From a checkpoint of a small class-conditioned image diffusion model.
Training: adamw at rate 0.0038, 7600 steps, batches of 256.
Data: 48750 training examples, 39.9 epochs.
Rows from block 4, named by matrix and row number. Rows with one number belong to one channel. Each number is 128 + 32 x the weight over its row's rms, rounded and kept within 0 to 255. All counts start at 0. Numbers have three digits each. After the name is the row's rms in percent of the matrix's.
# convs0: first 3x3 conv (model.mid.0.convs.0.weight, 128x128x3x3), inputs 48-63, a 3x3 kernel for each
# convs1: second 3x3 conv (model.mid.0.convs.1.weight, 128x128x3x3, transposed), outputs 48-63, a 3x3 kernel for each
convs0.37 133:128128128104128106123128064176128145132139149128144121085128131117128128142145094128128087205128127150128120128104128105115135131160177128128128146131065148027128093159138158179140145158174120064163128076133124099046128128119051128062128080142128145128157157153160115108086149165102083121128181128128101114128105100153099128128126128126190128168149130070103113098116128128136087112144159113128159112151128123128113066156128177156200
convs0.38 083:122091128141139148142133143173156105162168128121128085128128098193092128135101128142165128128134068128083128145142152128125137128128073117165177159117056128128128144183151160104120115180117078104145091128119113207091128131128174147146096159128099188147112118091128152134128160167153166186116101187129112128128112128110128168139136099132143128128127144117128121185186128145142141079126104090128128161128159128157169128201192141128060
convs0.39 036:166111080128097128128128113128091148134128128117128108200202128222128216128129095141062102123128077128128128095157128161181079128128144102128093128128190152128111128128128124128167128128167106117107181108128103167169128073068142128095096073077092160120086068128158165163141096135123128055128152108097112138128094139128043137141122099138128128084077079155149185185156166133134128128208128141152143128111115148150165112128134094161089
convs0.40 031:128172094079145128103128076098095128085103122111102083138191193213202191128165168138101139066172141128104128169154128128128128172128160128177215128174163120155112085128128091128128093087128097128122139180128081162110143114121151128088128172152128125147179179189120180164128128128160165128108128152128119128145109051108068128128082136128154168153084105177181197163187178123128182077089132128066128145128097128128078128128144128128156
convs0.41 043:179164128128135070128090128128128120187131129123118128174207199209211216155128155093095128125128121128093073130128128128128147128147128120128128101173163084094128130128128088128117141128159165110118128107125154109128128128128128128135124072104114128126128128112140128128146140128128087164157128128128136128103158147145120091128135086093156128133138101142111128161151128128128094162150142186128157128161105037146128063175121154184129
convs0.42 149:128115128127128128128160128151101128141146128140128064112128077129131159131118123186133125128146093128134105076100159114106133128128128140145133179107060093122085116189169128128128130128159047143175128084128128128093163114093150128099169143167054188187135128130128122102066120143136128124144128141089128097089092133138108132148128164128128128128146120127117080124177128120104128107197171128138138194116128128144163116163151128165086
convs0.43 141:128128137128087128128171194089074090125113110106128179128128128117100137143144166128186128142128128186094128084114126134116115118123212088137083128108114135128139125133130169128059106070088128101128174128094098101128154139181116132068107173128152111148128128128034093177135117196128140165119109128080160192140128131159210139199174111187158128090128181099085128128123156137128119128128119102044128128107138047062128150196141095106138
convs0.44 107:169100112128103081121085166128128128125136128128160091130161135144101071163116125111128128143128079138140111128128121089100109134128084128128074142128083141089096124173161128146186077128159067128222137128128108136128128128165128110128128128128155132128204100128200128155124131128124111128102121128071105108128109128118063143128128176118080128164124128110135128099146110174154128085162128156160158147162155151153189128128128128128153
convs0.45 165:134172139107099192179128146132136128140128186124081128117128128075077123023092128088128118128128098146118135099145129156118191083116188073171080128128066128104086128116066128149071128102094130128068112130128135183128062156130145127169128193184146128166128112128081128195131102128073113105157168136109150128179161090128128072128094119143126144078128206128122128128061128130128128108128117183128128094071128128116113128182090129137034
convs0.46 034:105122076166128118128093128125128140110156128176178120171226172128128128107107128128141079128120128128128126161104080128186147128128128145195211128157128128093102133128170166091147132128128147128128128144145117214128095128129172092128140110128100128128128128128187128171138128128158128104144152159096141104085152181056112105093159151093179109100118108166119112128119128156171100128092128161128128105128144117027128128102128061112080
convs0.47 047:101141128093089109098060086091092128128161114139163149176128191181118128128176206073128089186128128128113080128178177144187162124172128085128085128077096104107103128112173089128140128128136133128106128109108147150105160128129053128070128128128128114063100101128104128128142120128113092103103123133070109128128128099128128128093128128099107074088128141128128120186128097158128194128128128129138128128135128128146125052128128122128103
convs0.48 099:127152131146130113137128128108128128128140109123128082128189128091128042152145103161128128128161125128073128173170049137149153128128128167130132170114074128035067102098120128170128128066155128125100128155200136128128064128128046098155122133128147139121128135156128115128133116139172165128128172151087060113128128085128128153140128128128128171103081128128128162125110122108128105138195172152143128106130128133091000115089067129102156
convs0.49 069:067102074108059143128128127088128128101157109109128105118168096105106153128138145155106128139082109135077087128128092142128128128136131128099128128138135101106075114110166159107128110118109081120112082171127128128114096102040085146066111113128159118078128113086129128152075128128128098078152103128127128088128092083099060065128128128128148128108117124128128115128143108128128159108146128097198128118136153128144165128145125128128170
convs0.50 035:128154187128128095166147137128130128139188090149087128178126150192128164128063128128091083164094069097128094096152092128128128130145104130128184156107162128155158145155128128128128128191128098128128156168167144163104190196128128128130128139097128159170159159170128125118128143128166151167204128190104128143088139088073128108128155128172126111128128108102128128128108108074128128161106126128121119128150128159128128128205226128178195
convs0.51 032:128192172153110104108128185113101128162103157141147128196124160128136183177104128128136109128104109128066100158128129098149102147128114103186128148122197144150128087165122122132128089161112123152204128128128128120178191128140128166118168162128128128155160166157128159134106147096128165147128146178107128128089131128128129128173149176151111175150141119157097117128110166115128128166076141128105119128128128128128128150173128110169154
convs0.52 093:152166159093128116142214145128096096141097091128138177175128129191113143193128132128128104142184128128128106128145128128128143172105166126128128128128128181163128128080148128128082128097126128128128155128078144134183156171128172214128128128128138139166101105081175170127151094132128138128069076075089076101119092087097128125128128137092112128131128128181128146134128113119157168137128128107128122128120128128102187113137128128062107
convs0.53 154:100128128105116078137167128128135212095117112138110102141127159102117100153154107110128128131104180128128100151144134087128178124054123128118161066080141128112100150095128128085128126128128108144084128138128141128100094124128129179208153134122169128177128102120169106128175122104224185112081137148116035170128128104094110170155164143128128128106096100128125161106106126072133082218117128129102084128166128153128123134160201147087171
convs0.54 043:168190149120132128112127128082128122128129083167140128090128073123128128154139128128091072082128080097083126168173128128131091156088128128102171169212159088092147081100128156194128104104113147128128128128170080158128150128167170085128156139127175128128164159128128114128109070060155128128118180185089078107128128085128128119119194128128181128128110115075128117128124121094190128128102105096074128116066205215108127098165128128123157
convs0.55 119:099158128118128093090105056166170136128128107149128115141172127128196111200239155146128128128154090128139102128128112082128149077151136093203128104115128062157052136162128156186171187139126100116119121128174112080107128119128151100057128121144154128114134175128172106098119121138110131073103135113128160077100124089110148128095128128128151128149160138128148128099117146107112154113100058155128128128128128043086128049162152090128177
convs0.56 146:094124113128075118105114112071139147103111095129124118160092128183096135052067062128105128128128117090128111149142128128161104107119128092128128154123128065099128078103128128128105128129149120069134151125103110108128067081029051140049046128128165168061128129108093122094070157156145109117189206128137182152160128116073160145164136077128176128082101165122133108126092107161128032163128125128096127086137128052099110061170128152133152
convs0.57 031:112128128107086111155128138128105158170175126171128087186122117128113121093157128134099093136123073070090145128146075171128165128160121128156159175128178105071152128158128174207128128077167128128132137188128070128101147174133159093128128089128176128145151128143184173113094071079128128091128161185078128080128102128077085096183128166104167119156128112162126147104101128128128119095150128120168110101121128195124128128196125155128128
convs0.58 171:079122128042098128139128060117161078142131097142099111086098137068128098135150066127110124106119128092116120128149079128134128137150055117128128105109181081147136105096175113080194181128157088128133125141095097133092128115072177087115151081090128115128151128182171113094128161107108124128124107055146128128182128171132134128171108095112133106163150128128135128114115102128128083183128076185162128074128096094115144104111094093156153
convs0.59 030:176137128185128128151128075114119124189160112105075108128181122126125146117102093102083094128128086079148144161128128128198128154101128128128212127163128150105128128112170128160114122128157117212128150190128107128115216181128128189151171117165176128120128101119148171169096128142107128171128148150099128093128142145097128128114156168100168162096128128128128128154138128042071056158135128128146128128140130128127110100168114193193181
convs0.60 116:128128133128138128128151115126102090128103128128123188158096131128128147086149152152128128125183124152126115128127084128135166114080221141128135113123128128152112145097128105128072128123053149128128138161062128128128111128128151149128131245202175108177128128149128128128143128182145128138180128099181149157223114194170128145173128115128128173119128161165128128120140128128128077148094146128128128109058101094106171128127154121135123
convs0.61 138:141156128133179128114106100117106128088128115122136101108203141108155109094119136152111100128103128128095074128098131128142156094153128173128173156090097115103147109085128182122109128121151082128060086128106116128128128164110128073151128120128152131154142165197128128128125128088115130122171175128051084089155125128128133128120138189073128128083128108092128116120150161135105141155128128137128089128124120115142097145105141158125232
convs0.62 161:128132128176134128140078120156160128125131129217128083097122078105099083128137159137111128078152128136130128154128128128178131105152119176128107137114091128100150190132141118128112087131155159128112136128173128128094140116128182113178191155133135150171167129142126111128068135145139163157175105140121112098104091186159080107173179170138159084128146106109140102068186128128156144095165128132179128169124160132093128094110095128128092
convs0.63 039:128128154192135042156128163082070128112128128128114102107160118110128128155128125101072133128090094096076071154177090128152148125160117128126095128086108099087128092092170103116177115128128128128106128128170128119078145103068087033133114128157170143170128130077121174110082129135182191128094097186128128072130085092128128127137181184128150103159128138128149092128128079133154078150196139158197142149128128128107128128128190182128128
convs0.64 159:182141128108142130138128128152161120150143182128128148094107141070155135145151109122133124150128100128093128133146131059096128112126160147145105172128128192128077154092099128148079173095102128134142156128158113128144158082090132093128161128148164128152128137128167128092138117131166128057150128102128128076150112094137111128176139175148169174158128128104140128128103172144145147136128138134084128103155128163145100103175128128141128
convs0.65 077:149128137057128128128162165146128102128128128155132183155171125128128122204168146128162128128128079128101119128128098147105128137191186129101109140128090128128088188128119135152141091128117128105099150123088128164145159078086123089162128131128128128128128128132140197170180128138095128115092078116191132142152133128128128128088129128145158159143204147133148128128128128105128194128163128176159127186157128183128081128080133101070128
convs0.66 032:120128128128128104157101169128109093128108101121112068128206128128181128128159120107102145092128146146096128128128138105096128126128128127122183152157128128061128116105128128164117128133090114161128107174128094128112128167059128164128182129128189128137187152128128128153091128145173163149128137146117177128148128128128136128104163179155116128129124179156087139105123078130128069176128092176093128132108128128128104183185128114117128
convs0.67 030:122128088097095086083128092128097099128121128181128087128128202185246212160117149118128128187128167163094105128139128162154127128142141128073128128128128121110108123113182186128118094128192177152103078098162076118119128097094146149111159128066152180128128189166134128139148101085191166128113128173128128128128154128128113106128182128110189164128155128100097085129091154128128082162168128168149128128128129128128091128128157193138128
convs0.68 103:096156096128161128153090106132128128114102147119188113090145171128128128128128190128106128128128128107122128128128128126181104127128128133128128097128110076215119169128104128140141097128106147138128141114128128192128135128179180128207155128128136120178162130108075128128128159126063213057092095122107110059191128136057106104073128137128103077110128128086139149128128140135144138128133125144128093128079161204158128073133126128128122
convs0.69 089:128128136085128109075128114098152128106152140131128139120182169184169174152113175089128089146128117154118128101132128152173177130128129128128101128128113128072128128157128128128158128157156164111102128128128111128084128085091011128124000156060128135128128152128081128118128128184104115149128128165147128097128161128194128083100113122170181128128167166128128115128128128128105087108123138197158156153173154098128133036128130128173128
convs0.70 055:128128184128128128117106083133133164158128128128128172121128176128115128128123128153147128134140151103094145128093161128076083128094128128116128125128179128147128173174143110128128128191178122128095129122128128128128128144163126144158078128074147152128128160119113128167128183134076169122128099128149128119166178156128128129128097072128128128126120160141141093140128066140128168074095125138096121167123128128238171189113139164122128
convs0.71 158:155147149128145166141128117116128128143109105128125097122123153096149128129128163128131145131127112141141128135130075128150131147128137207123118128173129143128113109141141128128201152166200128112160128104140128127101128154111214116144128128105100088128119175171089080136076128128153098084199068153107128076160128154195096163128181120128128100152133148111128116097128128088128137128085149146146128174087161144145161085134105108159107
convs0.72 043:054128084119141108128128100128128128128156143109098117166149128161197155179197154103146096125150128093128108130095128186149128128141185172128128167165152123111124062111128085128128087078071128128128088179098128146128147135127150184128168128114145177128142154162089128167151128170154128157173128165128163128124128128128128080128153097181178167128157128093128128117128134146107151125142110128128130092147174098065128128151153166092128
convs0.73 076:172117128146119121090134146128084075080119127128119152149172177132101143124081128106128128075080128128128128153128159134147176128090157159128077151103157078036128122128128146128141128135087142128128189179197129068128127110128043137157095128115123179128155168123128161128081099128169110104128128187086135128161128174128128128128128155113128197077114184128132128128121163183154128130128128190159138160128096057047034003118023082128052
convs0.74 032:154155128169109070128129161128168112171128196128128182195128128104128128076128128106128150157128128142126128128120159128140148171154128132128128104106180058128187128182128128200219128128174128101104118117182070160165128143118192149128170128079197151092170128128126128128118128128135128128060045089173165128170160193096128128151144128105109150115124128135118056128086153166101177154108098111128173128091123128128128153128150128051128
convs0.75 064:136128127128128125157129157077119128093128136093126131116128128128128119152119212128149108144155097128128106127128087172128128157128187159158104119149123149119096153145166128113098105087128177128045140123095072128117180128128176205050166128128209128176079128128103128217128128177128128128159170128128151181202128171146175108194128157176194128118128128136094107102094128128128090133128128128049157066067091128090128164128128078099121
convs0.76 111:130138128134068128128127128094128082092128139102128128101128153164155128203138110089128107130120112157128128128080075128128128147082128128175115168131089128128086096128128135128093133115087128108128128113128128097072108128128096129138075128163131128076087102097077067128107097174199128148122128118111094097109128128185128115128128093128158128136128137127138128128165123128128087128169180155140196105158163098094128075179198128128214
convs0.77 174:144085146127093141046126160153107128157128124128099083113128124128146128073128128151134125109183128128164165128128142152148133137089043155128128139105182128124217128169160076128183128128172128124201128120101127114131118128128182106128089105163128122156170146128166125153119146152150126138128123143072128093128151148113094128143100107115092128128109149175118164103159112126153128093116168115062129137054134133174162131166131147128143
convs0.78 031:147112092086128101128100093083099119183128179126171158128128211130227128196116145169089128070152107095128128128167076119190128128128144128128128150128128156128111136143128169142188128128106153128128085128121122176184179157084171129161227160172204166126128128177111203190134190103089114128135095086131132128128169128167108128106128143115183092117128089141103068086128128128163103128113098125155090118151170146084137128128128128082128
convs0.79 043:128160128172138096128091143128116126128128128198128126144198163181128128144128126166167155176128096128128128161128085148128058128136087128123128120118076128133128161128190128214203206205128128128113159110128128162137106088145128085128128128096155142109079109128140110121140128144169138163167131131128128139156144141203128162097157139128126091161153128108112128130094070062128077201128119211116068167128166106128111182188195227221171
convs0.80 104:131168128128093105105128128165171102128117128128070099128128081128128118203182103114126101119091082128128128184151128128086083128090128128171128128074142128123092128128128178240141128128140097105149152155177108053108119097068127104105124128128139101105147142128194128095103128078159121116088164120154124108083128126128128108151128128128128128160118128105130128124128128121147128143128128154091187135182097138107128113185128148069131
convs0.81 040:104155084183142093106128128120128120169095152128139094128128186195128198210128183101095153128117128148136128128072084153128172132128128110201193157128149128154076128211128107172128118128195128128128099121097099106072139089064115084084101128149128128105128154128128128154119166128138104128128128128128154159154157144176128171081073135154164156134128128080061103142128128128128094128128128152112128100123128143128104100128101128173128
convs0.82 043:076149126173100128128128058121140128101128128168115099147128165128183200175128143128128081090128128142064089175151074135116128128090128128177128171158161128128139128119128128129104128125097130133095120128128128128128128047050152048096128097108128094101128138140106130128128085128179142094199182157190128166181111128128136128160094128138154185128148146128085128116104128072092088128093137157128083128097115128087082123184178158122128
convs0.83 049:075128128128105155128060128128144167128138128136103097128128124128128197108128081109118110166115139105128088128128128098171128165090145088128242098114128127126131083128173093128128163189165069117128082113110109091128128117073128105074128128094161128128147167111128152138072128128175082128192193161212149185178128092072130128152128128128128128124128128084128139128159152133128068141136096095046089128097128121058096128163183133128128
convs1.37 132:127115077197128112087094100137123156104058100000089113186117076107178172152114109128117127139126133128152128106095198072187128128142053125122125128125128125128131066114092067077079115078088122128131122123126128128128162160053151128082103109231147128128061118109100151051114128152168128136145121145128124125128128126131134128157087147156137128128128120128100115109153146161128063128046128103145096108128079047166132128122128140142183
convs1.38 070:182150128153158128128128163128116117170159169106106128139165128128128109141128128128128128162138128128104128160141128156141134170128142128123124128123118123115122128078117150158075141128094128123128137128132128128128098122128128124128128128128130119128153128109115093099048090128062092130083128128132133128128138132134132134128181117128153128128128151208128128155128128128128128098160060076175139114138189069023122029070074172128100
convs1.39 025:155122128165128128128128128109091085108097099145089128058121019128128064128128091153167128145128168160128163128128091137150128128092081128128137110128128128128149128128148066128121094128130128128128128128114117128128128181146158157128128255192128128112072198140065153167193128172178146128158152151128128137128128128143138147071128096076128131128056106114128090150128102128184128104128094099095071128047128172128172137046154128149150
convs1.40 017:128128115173128128145128128206088155185128128147128128005039000000062034067075072123128128111109128121128114150128128128149142128108128128128128146128128159166150180174179129126128178196164149128128146150128128128128090128128114128128128137155128131154057128128128128128128151175131167128128128123128128128098128128112112128089128112128128128128128121150128128105155128129104128099128103087128145128128072128190156172082128171169128
convs1.41 031:160128128188128128128173140128097088128128042085183077142155128076134086128158035109150106110112110090128118103128128128128084142083077150128128119128136119128141122128128153128128128128191128137128128140147128128136128128128085118128128175161128128128145160131128167128097128128128151147128128128118114105105114116118118115085115128109128142064128105128118151139151090181162081063104108096078081092062066128128058157128168128128217
convs1.42 158:128123110179157113083083100134123119128113075057054128160069134059145179197117114122128075128128113128093136146128128120128143128128128124128128123129131126128126040075085104137046138092072129131128126126128130125128107128128128149145128099157132128105112096148056135082027172174122137128078128161126124128125126128128128128192082155123158128128128125161080071128147161163138098158100074106128090102128128032128217113088128170087152
convs1.43 150:128128121135133151173066142097171180241128138186149085128103143128131128128061102128154132094084147175153133098056094160134153128083090128128125130132128130135132151206164134116136128139177125126126126128128125123128110131128167128141128111161179168188181128128213128076161147088128112051110189143131130131125128128126125128104065157100105089136111055148128155130143142137072048128076148133139078138167097175128101146107128105121157
convs1.44 097:128128115128152128128118097086096140024107078066077121194103079128117181128077102128128128143128128128128138137128119128169128128094088123125128119132134121128128044128128013066060116085056131128128120128128122130128128157093133150146105176163056138070033128128044128109115128211128155128133191121128125123128123122125128124147084126128128207125065148128120045090128130116128128122092082123110084126105134103194230094128128198139195
convs1.45 187:128128128130128128136103180128136088161108201165142104135113163158173112132089232146127148128128145104128146131086106154095110112081148129129123131131124134135125149203131133162088155175128126128123128123125127126120129120216157111116158128163139128128151128140190104082128115109111088105136134097126128132126128129126128128097074120070117128103069128072130167101158090126074171120096111120101123128137117202146037193190062141141030
convs1.46 025:163128128149144128128128162087058055128117128160169148068071105092076056063015075128128128153128128128128168128147100128128128128104169128149112128153128145142138146132152162155141195212174116128128119128128140118128128128185128143128128181128103128113128168128128166175114128174128105174128129110128111147128111128128128128128128128128100104107100128128086102128109097105103173128100128160128146128060128153156124132150128198235128
convs1.47 038:156120128166154128128128128163128116183069128110128141089133049128195128159190128128116133128089119128104127107128181128082109101088063120128138128135128128137128174155199128115194107128128113128138121133142120128128193128128176190196146178255079128163128128221115128137128128128153161128171128088116112134128128128119128120093093093130085128167090115069128128128171165128128128128116091128098077157086047168134152079088124055146128
convs1.48 093:128128128096088120192113152128128128089096128128128195158081128135191181093009077140128128084123128128111135166128124088128095043047101125131128117128128131134132128128100112080044172202128128123125120128128128134128128128128158128153166139116112090125079122094107094128067099128210080128179147083128128128128128128124121128137131155099128143099087120128132128091128128112061128102098128165128128089060103075126058123101128180231172
convs1.49 064:128128124157123128141192161128081147161100128128128138128120081128115128117067094145161157163128169202149128090091114076115128128052106119128128121135123120136135128145134077163128130157156121121135116128128117120120175199128219166128192190147082108128069102128111128178162128128168142109143133128128128128128128128124124128144087100128068128192061112086103082092100128128128128171107092154110091174067122107138198088150128089170143
convs1.50 024:165161128143147128136128128128128138157072082128128132128171153128165136154128070128128123099128094134117099168169156128128128128128101114108128128139128118099128128128145176180135207157190144128145128150144128114128128106128128164167129128195128128187128170128128160165055069098128128128128151114105128095112128117102118128128140127142128112117111099176198181169171192196200168128098066112092071099078073067028054076066128130128155
convs1.51 021:128169148128128113099128110159124167128128128095107079059078050083108089074060015128128162128128155119103113149164156128174148128108086128092128128128128150128159191132177156128174152136233128128154128128128128128139128069128128078148128128177128128128128128128097081156128135128128128128107156162128128128128128128117128128128170084147128128128128077128128104128093128149128094082160095128128128087082050108080129128128177155179255
convs1.52 089:127128123128128128128090128116128128152128128216128113043061068128208128062111192155128128112128100197128128095100128196163119128082093131124125139128128140125130191184136168128090150128128128120128128120124128128121169128079106104128146188139128154128169165128207108130177128128121073110128177128132131128128131128125128128116128167123172133128078078122097080128185128092108128106128187081128128083152128224182176123035083135147131
convs1.53 148:128128095128094126109085128093128096128123171128092186128160161153149099110105112128142128100162101128128100119128182090149161092096182128128128130128125132128123150144088143163097134178076124128125128128124128127126094128121165130117128149111093128128112139094128089161106070129128089108138189061126128128125131128124128131101128176129123147101086117115169128129134158100081157125100137120079128095110104099128061070110095149132150
convs1.54 037:115112128092128128128128128140128139128097128099191128128042104128128157090001098128128113114128112131128129170137128148128109103090155135128128128117128128152155163153159128128065131227180113135128128107128142128128128102128169167166128128128169128148128106098128158170106128128190128128128128113128116128128128128128128128128154143128151136096096150128099117128173138128089148093128145155128151150098139158161088104128082176255128
convs1.55 122:157128127142128119111127091164173125119128056123108145088106158084196153128128087097141128128167135136113128120128198128128128149128128128130128126128130123123128091082069092051074116120073125127132122125128128125126128128057128094067128089128079076098050080079092117082128122134154131128129157128125124123128125128128128128094093192106152153102113128113116128109128136128082080104114128128127135110101131128152095166114182128128205
convs1.56 145:158128137165118087123158128161112192174076180100102151224147102189188109128079056128125128140116116169128081100161159082133129129055017128128125123124128128125128128135123094128156124146156132130126128126122128131128185116108150128137142149226148128137128128160167080128107107128156146077125149110128128128128129126130130126184088128146108108179096119128166128066116138128118122170101140167128084156102042000145138048115119068197158
convs1.57 022:128156158160128153128128128138128099091053072128114149066044139128148128085050021128128128123128110128104128128108101083128107128083107101146141128143153128152163128145128106128072148181187128128138128128128128128128178138128175180147163184128081128090094102128105128158128128149165128171139154163128107128117107128107118109128113128121128100128086128128092128128128128128097119108116128102128128094085083128171157128128172179232229
convs1.58 173:155174141120158141099169128181107122126147020104070076128137110095127129137165059089133134104140075129128090145128138070128113119157063122129128120130128120128126109128133114130151110105120125128128125128130125128128106152151130130142091110153160134128128185111089128128098108130128162197106086140128126124128126128128130129122142077136125120167139109127147128118128128132117092128116128142107078151085088079121137118170174092132218
convs1.59 018:128128147128128128128128128068085102092053040128175106138147202128066131053049011100116100063074064073062073146128128095071096128089103144128106156151160128146162144153128199127158186193183148128143142128141152128155094128161079128128096100103114118158122128128149178159128128178128128190159128217102104113128103114114115128147128128128128128128110152167128128128157128128088099100097128113128148128128128058041003219148128218200199
convs1.60 119:132128128143125128189079128129179128195128158210131141127100125162172123118062128142148128089128142166128118078094128160100168128100127131130131138131131132132128212249128130151128154147143128124128128128124124128128105109140131128128128128128151164183126147145191128115162128115133135034107179130130130126125128128126124123078057137083116136149082093117137175139201128128097102137130128118103074122150126229128084161124128100088128
convs1.61 141:111128113128100105179108128116128167123108128104127182180115128087116129128027121132142128105114128128128141175134166093111157128113162122123128117128123120133125111098094074101070089131084124128129123123129128128128128128071128127128103128128104076128108070128137127128088114099221138089140128087128123126128125123130125128164100161142074134128107096084145117061098128177141103142136128184168128163114109049128081153177100140153128
convs1.62 171:128133080185128128113098128124128081087099081017110135089083128129141181243109154128128142116125150128135132137107128097117121125118114121122126116128128124131124087086125081096086128117054120123128119125126124128123121128128157176100139146090100095082102090102085156090072189128151110101095070128128128125128128128128126128133110128100121103105128127128056069127166125190128128128128124109075125068045152106192160116186113087152113
convs1.63 032:094089128161104116128118128128099128125128128101128128128110139180159109123035075117128128110128128119099152168128128128128128080037128128140135108135115128137128137145135077116128093154143119128140122128143128128119152151155128143128155237128128128152152128128068108128128128128145089128202147128128121128136128120116119135128128128128143123086073116143125133128155139134128121097063084128102088095000088128120072033128155191198181
convs1.64 173:118069063112111107131108138099160128135173156112128182128110128132212128104098217128136153128160157168133174132120125112155128115095110131127128130125128133128123128128102128103089127136074128128124128123128125128125120128140176128128155143152112067072127128077124140068129128177147113142104164128127126128126128128131126129114068146112125128113079111100105128106159151112095145117132110126128107071128128142156153139108159172128128
convs1.65 066:166128128167128176205162156128120148153128088128128128106105046128186149128128128124109138128114128128173128106063059179089170122098128128128128134137132128135132179154177148128128160128097128133132128128128121128128128176144128181110151166112128128128149128128128128128177187128128148128133134175128121128125119121122124123045105080055129128124115128122128128128149139128128128111074110128061108128113128232147183128088128128063000
convs1.66 023:128149149128128128128128128128151128139160128174131128114079128138203148128009086128154128128128112128179115146142128128138097128065145128128128128148128147171162215184192184158128134196178128128128128107128109128103128128198128128169153173128170128163190175079128128098128123128128105167128128128128128128128152154112115128116112128111142128128034157128128163128128128115072103111101128128158128107095128144128099146063081128200128
convs1.67 021:128128128144094083098122153186128104149128118128128128128171059077128045087043048128128087111073128127082128128126119133128128128076128128128128128112143128128160195194221128136209128182209140128142128151128145155140128135134128128128121173151128128128145101128125112128111162160138140128162142110128128101117128112128108143106128075099128100128080105128128128128168128128128128128103128128128113161094107128104205156128176207226192
convs1.68 097:093128120088128167117133161149078128068129128063197128085113118146128128148118207128097128128113134114133148128128109149090101163128195128128128128121128128128128115128164089099162114085092123124128121121128125125124128114155144162128128128047116128142089134161128128128151208128188149111186083065128125122131128128128124131109128128149128092096175183090107128128136164157128128140128099128078128131087212151151145119185128110104022
convs1.69 082:147128116154150128114128200193128167128091128086167128183128087128108050188128142128128158182118128126128149067091128094060098094090079131125128123132134125121133128128192121116151072061128128123128128124128125128121169146097149160166128201229128089128128070180128065146128160091160143128179137108128128122128128124128128132128072111133090121128122065071115156099128128128118107108116099128088054194118068125107140128136155020148128
convs1.70 044:153170153128186128128128128137128128128128128147128128067128128128157128154185123159117128128150128128128128128151128157163128152157142128116136128121123128112120118097128068128157128081113128128128128115128133128119128094082106084128098077112128139153128128164154128126128128128097108080128082123128135138128133128136128139128150111165146095197166128128128128142128137171168122138201128153152128166189172126084142085097128056015067
convs1.71 162:125190128112128175113113128145116128058092039050099070127128128179147128221188143143128150128137160110128110124128094103103111160128080123122128121125128124126128081076128090031137070091094127124131120123125126123124194109168192168120124150118126091128128146074148128087092157076128132128107090145130128122128128128125128128058124121138102101128157109127111141137128129225093104053132067097104092101092145079136170128129183080084136
convs1.72 037:172128138166128128149121170157160152192128128141130128079046056121089059108056041144158146160128143158147128099075128160090128151077143128137128128128138134138139177212177168143142148134161128134128128116128115117112128159128151154128128134069128128128186128087195128122128128100083120132060128128136143137128128136120122128098057114111091085128085105113080128128128088110085095108076116090086118128128128204131128129115222128194173
convs1.73 070:128128109088089128128150179070077128081099100128187138123081084088139111128071078151128133128105128171128168101080108133093056115077083121128122128136134134138133152147147162105128166154173128122128128128128119121128192153128150128209171170206088090091128055115128130128098128119162159144128157128128132133122123128124128128128074120107121057103089080099089113087078128080100107128117092128183070128091058128164188187131249187207198
convs1.74 023:154173146128128069097128109128128128056128090128128128128137219157195113190207139128108128100114077110106128128086099143128097128128128140142128112128142106128140128164177087103181069103148103105128128105128128119118169128171128105128128144147128128160128128128128117128186196128142128171145182176128128128097108128106110128106127153128162116112161128061083173162165143174171182096184161128128157100128135237233128128066137104128158
convs1.75 056:128129128128144161184102154107183150218183128145173097128092128128128128124075098128164140122128158128144128128075128144128149160112133128128128135128128128136137178255201142166196153141229128128128128121128128128121128150145165128128130128126190174213179185165239165129182128093118084051100171164128135136128133133122128128113068128079094086159106088144115190128173128128103087128096128128101105128192113195082090171116128128128128
convs1.76 107:152121128128128112121084128097128203128115128085128146230108056164111078064057054128154175138128128128128128085108164117150135121056067128136123128131128128128134129185175129093133128065132128128132131128130132128128197121087156128128128093135180159128145128113144128077159127153128170132153198124124128130123128125123124126114113131140094095115110128170093126103091125128066049085088128061128119082128100021135128128116171146206212
convs1.77 193:106152128128134128128093128177128085097123053071028140132155128128130139173160072091154106128162089124092099153175168128122156158128113120121124116121127128121121097081147099128103097095042124125127123118130126119128109137119100128128097076131139097065093112084067088077082110124117123124075124128127129126130128125126130130142145083169167142145150125147077105162044134171121101156170079091142109112129167110056217182093135103104204
convs1.78 022:128128117128128128117128128128128128094128064128170154085092079157108098128081069112093128106128113104128163157128128174135144167102178153147157128128147128128144128156183162138161128128128128118141128128143128128128128091166109104081121144015139128127153217146193193128112199128128135128128112128103105110128111139128109117088128104128128128136202175142103128150148149180145128089115103128128128128128199211225180176154169128130135
convs1.79 032:143128128131128128128120128182089084128095075081071061137171154168197128135153077128128120120128128128119114158128128136128140166093128128138142115113117128128148128128157106074128107085128137128138128139128128139135076128128121148147104161175204175209171204189193128152109128085065128110128169153128115102115115111128109117086152128159128122128128106127158171157160128199128128128128085155147073128128128104049067058020128128128202
convs1.80 100:128128128128122128101136188101126117099104092124128128114052135139231142075114158128128191131128128144154139107146189141200123113120054125132128128128123131128122049099108080030094128103118117126126123119128128128128179128085176128128127165203069128091107128072150128112161120144160097159139171143128128130128128128128128128128104175105156128106107128093091128131147163100075153128101128128151128114128108178192140128081128166175145
convs1.81 032:153138147128106128147128128128128128114128099094128099192078089145128128160178109121128120123128133106133123170156108128128097154157128128128128128128142112128139097150145128135144096118154116135128128118141108118128084073128090120128105129137165128162128159160128128113106128128128153165128128128106119115110116109128116128128097159082105125101128128173128167170128128178151128073068118071112088096115128055137128154128132128026128
convs1.82 037:128101128156087105128112128128088105163160143128107128106102097099150091090091117118128157128128128128128151194174160161156172159128211117128121109135128128151134158184199132183175128192187120128128128128134120128121083128128070159112103128085128156193128195150180180192128103110152093125128128128128128121128121121128128109098090125081121128114089128143157128128172147128168162128075109128116113128116157128128083128128132127139062
convs1.83 041:159106128162118123153128146099115128205128106128117127165101115090128158128131030128128128128128110105131108159191128128148128141128128128128128128115117128139143150178128166134146120147190128128121136134116128133128128088096128128157128085086195174175199146128197166192072060101128128126103128100128128128116128122117128128128126128105123111106128136179162128137128165153110128087109141094161128128157123075128077134128128128202174